From a checkpoint of a small spectrogram enhancement model: batches of 256, trained on struck, bounced, scraped and rolled objects made by modal synthesis.
Rows from block 3 of a small spectrogram enhancement model, named by matrix and row number. Rows with one number belong to one channel. Each number is 500 + 25 x the weight over its row's rms, rounded and kept within 0 to 999. All counts start at 0. Numbers have three digits each. After the name is the row's rms in percent of the matrix's.
After each channel's rows are labels from the 100 clips, of 14848, where the channel reaches its highest value: "top examples" is what is common among them; "band" is the frequency band that holds the peak. Only what is clearly more common there than usual is listed. The data: struck, bounced, scraped and rolled objects made by modal synthesis.
# convs0: first 3x3 conv (model.mid.0.convs.0.weight, 256x256x3x3, each kernel summed), inputs 0-255
# convs1: second 3x3 conv (model.mid.0.convs.1.weight, 256x256x3x3, transposed, each kernel summed), outputs 0-255

convs0.208 088:505483472511504514516479481516524519521500507483508500512479504499450506515529481511510479511468499514511516464484493502521530539500527437528494516466440555500543471536521488500500499500500520569500457518505568494467454521523522493575518491518521507477495492514504519554513512508526526493500504469548489479478505508504501473532500522526507532483493548503497525544505486478516499495500491515489522475474474523542487501505518495489496484449462479509479501485518452502482511506493479521526500506476513476481527461509512524500505537457500515514551489508483521502491511478467532603473471497517513513484518518470575513497479510506408506497447534478546540471507504494507492521516484518477517506505500508517500493523509521498496484515493508497523475478514478464472522481505446
convs1.208 090:465493550517500490481518502490471492514484481534476496506504497498584517533497496500517514519554511492500495514536456537492498464469517495514486512493480456500491523479529526504518499508513478528495521537468450495573520520507484480471446477551500494552490517488500485434507496498486510532487480508487526562493510499500539489471501494491449487483515477507513440464510500530507461547484476518495484549502507500503487486469474493509493500437519499508500461513460513490479518541433514500507466494483451505543478507497470463489485509500515473500508491500559518519482499500489505510535500482482505493467503488501500506507509517525502489467517475523524453547516472481495491500488558462516489492476532489464487500480556513491493570485550469507511512507482508484477489541480495
top examples: white noise; thin (high-pass)
band: 1000 to 2000 Hz

convs0.158 084:547484530480487506494518506502501489535527488493455500479496529489484528531550517505447503474479494511466493482500521500466538503431497518500491463500517490491544500511516505535502527531475505491484474508500493505470538530524482494494495539500494553430496506484493530518476483526469513496509490533497511435487491471503498505519507448468488460515516500452477459514498522532486523535481482489500496495488484486448508497504514497457490495487493528495510457484487508546467474525513513456467495514487528482462509485511497436504491434510501539496464470519513411543458526500513492478478529467477499502471479463440511455477509541520533464492490505496501479497543500500459515501517500485513455510475495528483471534494516494499508476531519458526479479494489542502511514500475483
convs1.158 076:485492516488479476499524509494507471421482540547537489517500510484471500476459500506512491508475491500491469490453492489482495573487507517535475548599485462516489476492492470460501499475500451500476460508525491470521491515458500491510470470502515493590466453460496438464517463478509502481500494478500509479490511500507500517522487510500475500539531483492563522498483456500490471500500483492515489500504475542500511483460500496495517512499495500522499505517533494461500521497500485480513490485477447484500500481457505525499493491500490491531526507488526507503509488479492484509517480473534475478547483470568487514503410476518489486508469500482493506500507454488522491505534508511465527491504498434500461535513508500497457515481500474489526500501491495467500490510462531
top examples: pink noise
band: 1000 to 2000 Hz

convs0.250 099:489448516501521510489471471507501466488499504486500500521480512486492524512512473513523483498479504525511492477496528496490525458478500502524518510476451511499530490523515513533532514480494493550499478500509560467507510516565504524514512525502523500492522494489514503550515483522563520517471500462514461477506507494506532510510475488550481500466491482500455518529513504490496518437529486508492499519500476490494515505500487498469485500483467534500518488500484500453508540482464487517518480507491528500490546477529489561480479483500498446469526495455451510519473457482500488605500515521500512516484493480483500466498516454484398500511446480507535509453489462495473519500506503505476513517480508504500527513497495535489491418509479504501449493494502491495476509487489433
convs1.250 099:494504511513506489512456474502456522534495486490473492481471544522546440517500500492485460502545464475521503542552500478482522499490507533533484489508474500516505519485490500460471518513523492556511546543485479509521512487506500486525501483548474485512479504494468497469472486527470495482444522483546503536499552500519453475474482500454495491514500481500493475519547487572500468530483463477494480517484500476523570484502490520513483501503484510484494495494502475490496495522500515473518441525482525484565446495512475490521504500524526500444495535518512507529506491493497500537505496491484489524494484500481500482494504522514505529507519488503548452548475486476499500507461554493476471500483531500501441495509533468493490499498510436481552522506569508500455511497506510
top examples: white noise; clipping; text has "clipped"
band: 1000 to 2000 Hz

convs0.125 110:545444508500512465491509521500512460493474487500500475439501549516477508438520483521493492470487487497491484500540503472454479500480514506480506480500511511493494568500497496569475490479500468498512484460526487453486529472498489500465489470517489500472524487541453493477463488479475494490503498541467474530523482466513496528506469510470494483500485468487495509544464520548545500569416506487510508541500522533484483493500511478478486491533489542483507461538422474470511476551496497494499508471511511469488510501507506479493493504521524512504471482494500473480495506522503477512477488498475500475491518501500490532502492463496492473500489490482532412489544465482506499529511499442533500457526504530495467487500514491490522500511517501472492488477474494483500552474465521
convs1.125 084:500502477500494531500493558500493500467505554523504540486500507489500483528483500465570479505512541523492500489502486529514500521492499494458509525512508475509500446484500491481474479435482518490456520494480500509491454476469511500505493519472553558546500500500578500500506486486500539509500481501486500502514500543500517508506500529508500495487570504519547482500500500490472500520523493488491491501509500528500494500529500500507537508498508492471492500519500493487494504598500502442497487500467500500500500495506479500488500454471482494461466527392482500512517485488521507484554517489481511493566488521536525433491472513500500533513505500513470460460506528476554506448519518515500482492492500494506473500500419527500509508487508479530467535508511483490513511521534488
top examples: pink noise
band: 2000 to 4000 Hz

convs0.218 099:499548502495557523522492478531463523551552491487488499502479472520514519472489534517490496525470513462496517496486547479510488508560516551559491487494528498551500485483511469472500505543505522479502513510486486507537487541524490515500505529467510471494508463485492499497500500505478513438468493517515532553454487501492519487522538484488516521478478545488491468520499523475508526496500500491489514419512559469527487486498474520522490488492465500515500514515524500491502503586493494505532489492509515517507484528478506515516493539519489500501484487494539515544492479460490505428521512467528510508500511484497497480544508526500476490492481528476477496485467505542439530528481488506503524529505489582474569522490511472505500495532478506482512479500490509506468480493546476
convs1.218 108:459494492500497507495501459476485502465484485503490518475543519517493505491493522485457517472488475500515466510519492520479517474502497447465500493495493484501503500514521517494479517493511490500509487476482516453500468500500500519472491415513513479522514487496475479478515481511475458531480466473487502496487504491488500479441497473467474496505472523496479517492494512494488520519450480490487453500439449465474501524492506472549512473485526493492509473470463485490508475381491500524477500474480498509480500500515497539454513476482486523488509483572418500469466490500480543505521498485448467493480463470525484500470488505445500506508481480502517496503496491433474493483511522455488516489523490436500481459516481511500487487493513452513465480506503443460507482495480500
top examples: thin (high-pass); white noise; pink noise
band: 2000 to 4000 Hz

convs0.249 091:526466516512503543497555483510508460559460517557470476468500515482500477477540496532457492534484491517508509502530506497501526522537515466475480437513478510566478495497444489491512492507508507511487500540498490462465519498449478534494524464515475521519515525482459497506482480525505516476516460503479494522524477487476541517502514450476496492500490491475474517478518528510500479464521478498486542443469517474477511530432507467522476492504499488480509487540502492500495502516520531491500543493468484514545467508528473474538495468492479520508500484508470490474478506490533480507496507487514461492426508520500522483488525510530519462496480519474491489550491515480469453507500497493534483519506473470439491498507505512548456516516452529487459488479492528459500523513511520
convs1.249 081:522499482511489475477449516499500470487500491503469457486466485471500519470521516522507493481491513484488491509494473521500492505470474525510485540506493438455475500514515506501475503484500517452492511485500489491474497455496500525484491494465509493492503464500584546486532481489540505492500476525446475511502500490553493521508511621517487491524536482487524490441507495500482500508480500503492499499510477557506483478550500539487517521486502515489483506480469459484532478497508462501491485518483492495490462482504527500470452534482471502517508492565545454472543480473533501485488508500491503537480504459521500483518491457477476493486519489497505494461525523449516480496502500527528529483471455524516507511510500454526551513488517493524545500510499432501500490440499515
top examples: pink noise; rumble
band: 1000 to 2000 Hz

convs0.154 104:505495495523470486529444509506507525474529521528493427500496450527507564481454547489492517499468514509539510476509488556534510508474485526436500515530525489497517487500491492466487488502500480508506528471501521484492516481566546523490500442519509510504515484452521508515516535463521529532533497500493528525504485505467495493490454551556512444505510494545465495506535465492486500488532517490508510492528507489513487500543479506460511491513493495483510481498528511493483506465569481491499465517493457482522486500478517492518491443513482528493471501489510494453536515494505533493493534514481504475489500540525512498537494532516523529487516529507483466489497496470569514501490525497578496515505482511510458500513492535534502484481521500513455475471460487500501490524532505
convs1.154 116:500544500529501531511533480497510487525479487496516542463494535513495492591505480509529495507527533500500479505480494500476497485509466499499512483430504497531478536508525521500533505500475485495514505469559498475519513496488500500547513521474534494516470502513494471473458493493466505480434482517496458499500487554509490462506469511497485579467493532435498481456468493499506451487553484546505501505516475505507510480493515513523483494505483502491486504580534516484528501469459485469466494458516513524490495500485548509500498519487496465504520473500503506518491506532494496475509507482500500514526507477510529537490490458515482571507483507505482495510499474533498514508504507511463531484494469462486535507468493495500495528494515478470542528545546589500479527499489485
top examples: thin (high-pass); one hit
band: 250 to 500 Hz

convs0.37 094:491543539513506496484502478486490477500465506527497508470532515526469505488454536511485487548506508461471508516479482520449521504443474493470508463539544510514484478491483536541513441500525474474494515514478486475481512480526489520500498495535478507508488445463521500524490483528490486493524488512531527514520500498525476500512521550529488486535481500508521496520531504489537527485483474474500538532525529473512463512490491505510514460488514495497475491485498479493479502486516481498553521486539493485491577489517535473506488486544500507510510494526534476514492542491467506465543488467500517478503531483494506492525508556500470489499508521469572501481482500481500536541499541468487467476462498487405500509460500525476544523555534490479538478523520500466513462483500486
convs1.37 097:479427475508518510507539468476498553491471506483545504526478449447538524513522452506439518495465485511529509504491529484485508500495519485517499507508492475508497514500490499506502531473488507491518486486523511517500500559461515516472550500495507517480520497544518518504575513489486492524512497500490460500508493515475527504530487494480510530492541514496493549480493473506513474492518500550500522469511472518500500439494533494514538555482510511508525510598503477512545551500478495513521510500507511507507474469498465525525458486480490510569496500502491493507501500490500493489481534500471494496511482460512498493495500513489433547476478500522459496509517519517492503488523470511481549487554465505553493518555462455491500505470487518534478518528461504531487517493519506
top examples: one hit; rubber-like damping
band: 250 to 500 Hz

convs0.236 097:511490490508473493467460511492465480508493491500444514456546498492457512506472517490515467534470493515535532510497440537503534503462465519490485558505513466532483528525538498540505488537539465508515482492486522480547529473503471521500506513501500480500489500465500547460514510461553509481481493519516473515496519483496468492512497462508470466523529481484531461490521556539495465526502471486480465529480478487533476491511494451487511514553503485500471483500500530483490482526508500491517475521476454470500527481506554486497499497504530510547465497479475522482541549446526485504500507508461567493481496521518487514470488475476521500494500516474456501542493496490503478546492509465509530503483544514482510462493500534511517493509518513506457509548498492493474566489507479
convs1.236 095:514540502500488481497521505481504500511480478487516491476476491485486521496494466515442504495506473512478495476532510489497504500512494482485529476517449514491457505512478513496517473445495500483518496514502548506462526478455518484455514510483507498494479488500574495471477499513470514519465491528500500497498477496504508515506505578532481558458480524525504518500471477499442469466488532498493543508535500543435500498514535491496501464420521512498519500541412484537557495535485509491487503516503521483486473453473461514502471540508500519529464549498507482483487493471491524521500485489487510511521489488500517500507494539499494479489537477520510556493504509503485492531508513534517450492520494500522489514512488467437547486504519491513536467463474539559485492509507515
top examples: pink noise
band: 2000 to 4000 Hz

convs0.229 105:547572533510514509452513494499430516540520473491480516497521528466521500517493532495500523442456500525520498494501500496445500502434507555539485478493524507515517558445512509485491519447490517524509510506498468492497496468506533492548484565495520469484507510521500485500487479475500503485526535590502511543500458515500501515538454498471483511506495538484504496498449500484497499527500473558504500515500500512500500480508495482485500504531485496501535534548490465541506511531494552512509488535470480480482487489507492495487500501523522491507512472455453515552477532492494493460484488500508507545486519517498510476564496524482515490488516495496471535479481490520534509522516491496497513468504479502500506497496538510500479516489506506527478480470541509565485500460485502
convs1.229 101:482491460496524508465456524504503527479511510472500491495491449500500521477475500483540489470447483465448500491503500499477495557447500500538521482522462410512500480504490484500453505474505508479500465513505515500449454508461485517437491503498508524548513470486477506494510483500531503520505476458425488489521495479494494458486526499487504479500453500477522479501501512512487473506450509472494458476475524536471491502494465489485481514461504493486496497431517503493510509444500459447498500487504522492508493498499507506465513506489500481475512532448524473461518470482512500490495494470510497470533488477501452516491488492502507504500494475472497444475514537465501479483501459451531490484489492500512443537481493476491452528478500474505519472501491476423499494500505493
top examples: thin (high-pass); pink noise; white noise
band: 2000 to 4000 Hz

convs0.145 090:523496521494490479451486519500535494493491514539496530486478549533521555465498524511477473473465519485511490433524500532516500511419515519500494515446506500500536500529499500487503495494505501618437472524505566494518500486514493519512529502548492494512518507528525525482537482498541489479500507524474468517486507507533491528523473472556474496500460505480506515512477504505493491473501499517504514506496494491513505500534484512444500479454500500493511511477527472486500515517493519513515488502506530468574503483483526486513508503489538531450516510510478513507517523496524500509490485506505515477496512488495494496526478514507497512480418484537544520460505478516466459518512495541500505500519500486532545502520509516473489511494465523501500524501477484510451500487512412
convs1.145 105:500489483489496500525496483469517509496472525549495498479499458482519505523476539495462479547544469450465519546559513474479501484494485519540512484532501516518497519420473522500493486515511494496496521530448465555519541506509483491502496503512447488513455520480505446507475478489419514488424483466515510515491490545487509484482492509473498527511514542504473462494526506500526481509400514508517517528506500466500529498510473495505485486502507493494488529522519493508499506497466453484502530489484492490490478547514471504488486509542527486509496484460524514487495456494479506537517488455476512506491501504447506500495532484489507480502466520488491518507511492528500485518482517444470486503481511531498494485483503516515546497494455486497556493495574538508511492512509518
top examples: white noise; clipping; text has "clipped"; thin (high-pass)
band: 1000 to 2000 Hz

convs0.247 109:511443491495491517538498438471487563494506463501469494552448460493575500489518457500499483492504464496515506512448536513517483528507507513477483518474464495482466464491468499504500526517526494449491468474487496511490488490483509491480511475480504475506484525475494522523526485478513557474461528474507479477463511510469510461515480494490492492460480484486517521562486492459470488504500500529504512523530516505516475422534490489506476485482458486493513532500523485512498484490496512476493516468491461471517493492507459533514484464494512454481518499494508488517500502505454507449510498536520483509503487493517509500470500489498460486475504495500415478484519497473567492514478516479510494477469506494533545478483503512454500496562479470484485501446488486471465495454496514
convs1.247 101:505504499511526529504454497488486446491524515505527489530532504530512518466464548509492518495466510488495533426499500480500544530499466500510549479545517505523507484496502497485506514500474503536542495468510523526530482528509507498526493531522528534514558491524543540505500500509505460516522567513515526542505509500531481518501449482491527452517503482505500495517524502519500510510500498500485478490522507521500523509513518531513495496490611532494481491500503479488515491496553483470539525500494498500515558516494526522500526504519517468546516502480480467479518469515513493503447486486489492515495500479500541529495500513488544540545523495538556507474513495493466478500484472481494507512514471501550484475485514492454500484468532542555456539558473488497486504500472524
top examples: one hit; rubber-like damping
band: 1000 to 2000 Hz

convs0.89 104:478494478492473490502498509471494517488524501500492507513473511492485479524482504457530490451496463489489493458503523486512480506500476499521483479464486507495482513495468490528500471490519524500517509493447506492579535509485441479509542491487487444489487497453542499516529464527533495500450488478496487497461503489478518493483441482489542502452511527499496509502498507489484473481501490483463497518506489456524482466497457541499518495552470464526515528515488439500513480501493498523494429495478522470486498495500470538529486521491502487504510528540511511508509519503410502524484482500534482511504476494476508543440488481462526465482528546487476507509501488488504527471472530473491503514543472490549495497554482503468505475465464442528472529504494485488442491476500472
convs1.89 097:503485543484522500478476462515465464507497497525473491522513513438464500500535510570461516549482537490494455522502445518500483462470511516511486526493512493500477493516512510478495489503554491505500485500518503500447488505534502507444484500508507500554489514487506482478497489494532548491491517495490529496524499513500530500484506461522493481552510439470501404490475498500500509518500448482500553484495517523482468512513510521493503505490477500465496455452469513536509469488532543510500500550495550474500476467491545485475510504482500480499571488500512517515489472470516512518521576484485518473500513516479541532482509506447529492509501481553525510500473500492500503528533485517492484544510505510436514514464500489530507500522488503471510508482523510491516493476500520
top examples: thin (high-pass); white noise; pink noise
band: 1000 to 2000 Hz

convs0.200 103:488459459541495518495427508481490489461438525504507457516488490486547531482486525510465513496473494506488454500511431498483498493490438522500490517474493492478462510482491487512491521443500491475538508457546486517515514523463456488496489488488500518512547534528500505523527487499528534456525454485466489516482501500562500528532508512483488459524506500443482518479487551559485545521487507486495454497502510486475540528477515500489490533449480516496515474473498471498497486489529501533508492492493446515485503495483525449472500462497496506495520497494482509491495501522512468478490537526520501485479497483505484467475495473487512477489495493493483513525426478507539517478494496504507529478517493498460508506544483513495507507485522558486557494500460494487481518477493442
convs1.200 088:490524508488508489541507500510497471513515413476519538505539498501509500486508519500514486499516481476463465552494509483455528495530501475455542478552501505493502487511527497503533495422469437529508480544480441522509515463479493487481528473493514510462487487494517491518497504477500516474456488491516478498485493482462507504491484507489471493485492493508493487523500476514519494522512487469500497506484473492503490522493435441510497496500481483514480476496473503481487464484460493489489491547518527491525491526562448492522486503500529508449464492503445493511455500469471492519501500488467523525461507525478533483446494511508483516496488504482540497485507481556501471523508497476524504495466513522524468469508506488465499474523472500500404570493509502520500449507499528
top examples: mains hum
band: 1000 to 2000 Hz

convs0.11 113:488493498475500514511437517468525542476544525519549512503492514475519489528551517463519506540547508499550506529507500446527522515494469552524506480495479516457527462509493487498530576473518506500486521547476540501488487519497506514492512514513500450529464457437498489522464500545493523486479486499536476476486494520503505523504492493512489495421500511544528541529506494478500502475395489503513500490486502512513486469500479466493533492493477488506499494472485478508479500516475500511465499477500560554490471512499488500532505526504468514495501500530528501498529502530523512539491464482515495524511494500518492477490543475504501462492512531508495484510557525490473549473526491485490494484484528500467503510477484503506502501513494446475509505459510510531440522500494506
convs1.11 099:500452493480477515495511489532495499527495486488464482535489512516490538494494508531502500490452462489480472514467488539528457512539539500457467500499525493527500498508500472506490494520506515510456506504502498516521450526539508516499479488508513510506504522515446510486515482508475506488475505483467558492564529469519513402498533523504510484526514517504467486495490511500535478534500500478513470453543508465491499514485509563507540506473523527486510489458510521471499481471494521481537469496461482465531476521517497501422493507456528500482569492481467464518461481495511478535511500520486452458464492468477509533506479502497496516510492500499539472503488510454489480518477480496520455488521510477490480478476509457495492500470506484508478499527504490412483473467494508
top examples: thin (high-pass); white noise
band: 1000 to 2000 Hz

convs0.157 118:498500485510500546464510566493493487490518490530528524502542517478505506441484479534514506461547483507510524508514498500455509520479503462472491521500499500438509483517490485515500514462538500525485502500523500499471518488507454488464497480478495515526514496493525533505527490485509474502500494457507500513506491470496512504478534520502506513513559507508500505526500511532498477506557515486520432489515524497505520540498545502480514507540483490529487517545485489495517495464500479511491500487483519480477492531478490522495500412494523486521538513494526525502508503523517531589548485533500512508514515514496523460510505517443532500490502485514526503494486492584546443510561510541489520508509460482500508498521492505492517522498526514488487490475484546455500527503471416
convs1.157 101:458491527544500506510500496500482510476469473451509492486478465530552506505543514484516507521501505487514504534553500507495491488571484489474500418500493486469500500485507510485481488514483456521512509527463491500508511482506517496468492516537513500467487510507446498513505535474468476476517476463506494532490525479498510468456485489500490519455532539455448451500489517527478500498486440470490533494501486520492504500470469491503500498481446486475490518491497488494473510484517509507500453515525496524480491482513515469453492500479516475508515466540446507498457500509506553497455500472508486532468534496526491500494500512530476501503429501482500476526476500508441439522535563474476512441500547517497472491525499488509471463527488499514530494505543515494489488508499453
top examples: white noise
band: 1000 to 2000 Hz

convs0.31 094:500477532481495492519493489535465492487500510487488493489471492507473526533523530510507511546509512483479518515501521463508495546504551540517540518500526518565541521507543491500493499492505463518505542493457500475536468535534465470465495508506544525509505497459494525528518494527508488500480501481471532503474513487474531507459493493541428501473520517436513464492552489480473520466496500515478494502551586477506486500462472489527521491483492500532506512520496502539514473482498518508500491485500522497545510502490515494426505525506508510441484510516493529513488490509489519520473493489513500524417516471462491505544516470478527521509455473481508525491496459506518523488489482511548487490490470511496479532456479519490495490513487495495509482521501531463438495502546467
convs1.31 080:552486482488494473489498502500509500463510507518518529515509506508467492463488462500546477440522489485536456508477474524526524447509500530491500479500471500466500492500486516516466502585489506507492500472515500527501462502493500512529493471500479442500518495509501506496527530478465500437470525546523473504500500492494503488486438535500533507499491501499433500439469449494471483511481483479521481519507383485490551492509510521486487526483473491487500460494489491498490484525531498501462489489452494491482514491542495481466504471467500438486532473545492488545515481472489475500534500518514500452538447486509498489512450479500507511490515468500483508499453491475491500488463523451506522479519510490513499494500495497509506499500528455509471491510522480509492514487475521
top examples: thin (high-pass); white noise; pink noise
band: 1000 to 2000 Hz

convs0.87 087:488516492548487496526506540524469506537506512473477517525453502527466500498544482494524509511479431494494497508492509507510522518465464495498500500526478486525519516487469540506494503482498519566490498474492494482566467507498496508493498471511409517497510484508512504508534523519500498489522509500511526530505542476471521502536474533540527477453519517466536504511476500500549505469500474492544537527502530509500478522444454529485538500499479499530466480555505478519469498438496484505509491464489536520542508555506487512501510520500483518488512498508424499503510480486489513530504538505481534513541513461517510510512525466528460500511508515505553521493510482455465505500500463513506500571500537484507523515481484524495521554485476510490500522500520494448512483504529497
convs1.87 090:503514481494476489491521489441501447485500510503457506445510467490492481500510562504424484506509525469518500496536490480529479468494516490523511501467522476476498508502500507500528479518511500529484542529509485486485473494526474555481533507500541421524524484522483463492472508488457475468445558524490524487492497478509497503465485445512500514491488490519493498465495515469474490513513500511500455494460448496500512506534480442513516535443500502494540504443500479513517522497495510487500516500492483448514470479433428508481496482493502495499499478545545504468475475501485483506494464534503470500499484455500451503495510520490500480491453496500500538500490501488534493514516522430493500477502512502493499508487500482515510486490498466500525476457505501563515467523498520
top examples: thin (high-pass); rumble; white noise
band: 2000 to 4000 Hz

convs0.216 098:510482529468435535462473444461534487511465455526513485504493510511450483530514539488501489465469473505520501490522518444519507526483500528471514500494509510495500494491483505492518559452514509484503500547509491485491508558527506485489458458543490500511489500475533503499486491514515495504454486493521469474525499494494486516496460485513483500456475473542482500540522511479500515455490489516470498485471512484476466455465458500471489553497459479476459480512509519493486512511491522539481513453470544533477516472500489506528540460478533482500490526492454526486542502500481497508474515511461546509546473467498515450485492485473546512493500467497475517536546488464510538490507488525494520476486522443471459494495473504478507471452537495508470502495511505506540522490500500
convs1.216 090:529490473492548508563500490529494556475532524446510492532515525499521507482497513497471520464513482462529542500505495509490466489528499527487466500539513500469511482511514498486459512527496480509487529564511462507562482493503536514463536537486513529487528470508424500513521525474470487530511499515514500500505552466511482478475548527489490514512522513519523481515485499500500487495505525481520479475529493531541498516520508536506510507511485518500490496492478561462508475489553489476525493518496522498510536504472509508462516507484469512455506505501506471580463503484556501489492466500489445495445507527488522546491461485508524460488503483472515500511540491453496472524493557479531448488513538504507500526500529479508492533497538534484498489519532517484490518492496497
top examples: white noise; thin (high-pass)
band: 1000 to 2000 Hz

convs0.214 086:490486479512519490504452504472488460500494500494468503485507511514497509489486539466521483532529470462509468519501510500493517473492487540462430480411500533482520529511509471536532489504477452505451498479489513504500504492490508482493488478541509507507485446512494496492464524500511521518473504528487507513477481458501496472529502470513534446462520482508490524513497484505493468498533501511509490514500486499507487500480492455500511478491477532505502497484488468482465486495523483458559477487497504487529486495474520543480477516515502498498564483493503484538500518485445440530493516523515426464466504479493505485492510464498456500465442490527538503493488492487500491525458517510447500471508490485552517447499450489500448526498500481484528449505509489532491522559482453
convs1.214 099:503536499527502464500537537501515494450533475500456512500472494499490471482491513522526526491523491491448491526505503521515480502463498495493516495501497508543484462490477520499484503516573520538493468495469540516495550511500478506523490485500430487492517505462535510510524489523500511488490526515589486495471515506494495491502514519472464487492504544538488423529509477510511516500487474492496521525491518502502496504492506508499506511496499500541526466500490501550479500511482520506499503538497528547522480491488487466511463506491516543484539484476500510514500522516458505612507522488506500485506493519514487484524510596460500467467506494486529500513486515520507534500492509492483430495520486548465511498480518557493543514513479513470524470453521530500515493499520530
top examples: white noise
band: 1000 to 2000 Hz

convs0.65 113:472486478465486487459490466484514488475494497500487490476513535475501488520568514536482423522545503482520525488515532447489498520492455520510472481481484484469482498497474440514472486476489507504484465513508484514475491507506499530483508473562516484512481541474529501472491454486556505451482485460501483468464510511531494506485509456555511475435476524500513510523492499505493507500538494492474505436480487454517507482508515472508507505388477493508500500466531506492468492483487487482492495515500520496512512508494513443506513527487483493474494492500524500455507510481500507538520496519495500513507485406514468512482521500543473477497449519514454482509500509516530517494499480520508503500485481473500500468495495513457523490494512515478492506492491500492454529478503442
convs1.65 102:500511526485486454494488444526488493533459500505502485510463500494500500484469500488520503494483514500500496525522500508515488497500496519481543511517550509482497500516535500494500489512500471531527458507510515510621500511475500464478506500526451527517489502479475537488502514508427569520518462451508508518552537492504530457487493500468442508541500465477469493503509507538495479563488499480500477483476520494517485550500489555510547464510542509500509513497508492510518473512506516514546503516500472508508546496482487494453494514521487518472499517512468478512501508480531479524509502508483516516477494529483527508504505516471491528509566526504596498492496494510493500481507563487492526450468484524492490473490488480483477474493497487532524514515535492484521477463500525
top examples: white noise
band: 1000 to 2000 Hz

convs0.199 099:493468510486502511502464513453475509461479500507506489459505513495475515503468455510538503596539507492504512488503509483481502496503467526510509496507515500482511486488479539458518550522513508512499462587542518513544458523506479512537490488492493502482498471507547502480517495543508469510507462504486475502496500502488555545536525489497543505481511484489496531503520491481515513498503495461476482516493473564496469479500523514500493478555472439442514504478489527510509516500513467517504489538497474487440514533506483529561513467501459514512534494521492471492545532523538460501506513488483498513509521523523521470519501446471539536507506493481506500507509497470501489506526513483520497483546534444515487514472496512458490516495479434501449510513489525500520486481510503
convs1.199 097:494511509486526482524490478548475524557509520491478479467500500467493507448487542465460500500500472491514500510500488464516487500522521476502455500491508465468500506509513469491483481440456495487481557463500481470441521494500486483514495520525508500525509509510440466473530448461461516513483443493487562474492511515521490462494518463477490504512500540501468487496490497499497492497500520478504498463514531461516507513503499516490461516535480552533504491486484545479520505478478487490465494463492566488527480504462504448461500445543512509504485488505531509528470485517479547474532499524551483502522506515467494484496499524485500453484487523505475499476474514515512491488478507572513484485560525542500501491516494536503457510468488498495526490486518498547498539541492490
top examples: mains hum
band: 250 to 500 Hz

convs0.166 114:498459492505510501501462497485592453500466482500500500449487514521513514477504478505474495490509500511467487510502520500472500513478505499476490521500489499470501612498509502524505491453484466506486491471524511487482532417489500505461523496473458526500493479500476481499494476483418497504519500546498488480505496463495467511491478523518488489507506478478508557500514535534511474520421527492499502577500510500496510500514500495498493491490500559479491493500452461485495475518512520478504524480558475486518494492512491488489502500513549522500490475566492494470492522524528485488479495487436478493478535500503490572527486495514495500491503520508498463503515477501485460523518472464511484490539506500482489475516509484512493489492500489493476474525421478500512497482471500
convs1.166 091:519541501494493486500506554508505500455487545509506500521500514481500507457494507494557500480494481500493492506500509500544493500500500501494523530513500500500500492475490506485500487500474489491491488506467488500520494500487500524484490484501528528527500508494528500500450505475480528506491485532489494467500490545515527528493500524500508484494580473533554463488491483452507500532543483514505481530513484535492507475536516509500507516508533490509514489555490483496507506684492500478483502500460500493500495500494537490500500476491475503483500493353531500511500524506484509512549507500500499485588500500512473499509478516499516500500500500494504500482469500499530524453504507500494500481469459508480454493493494500500534500520500500526500500496500489481499513500523500
top examples: pink noise; one hit
band: 2000 to 4000 Hz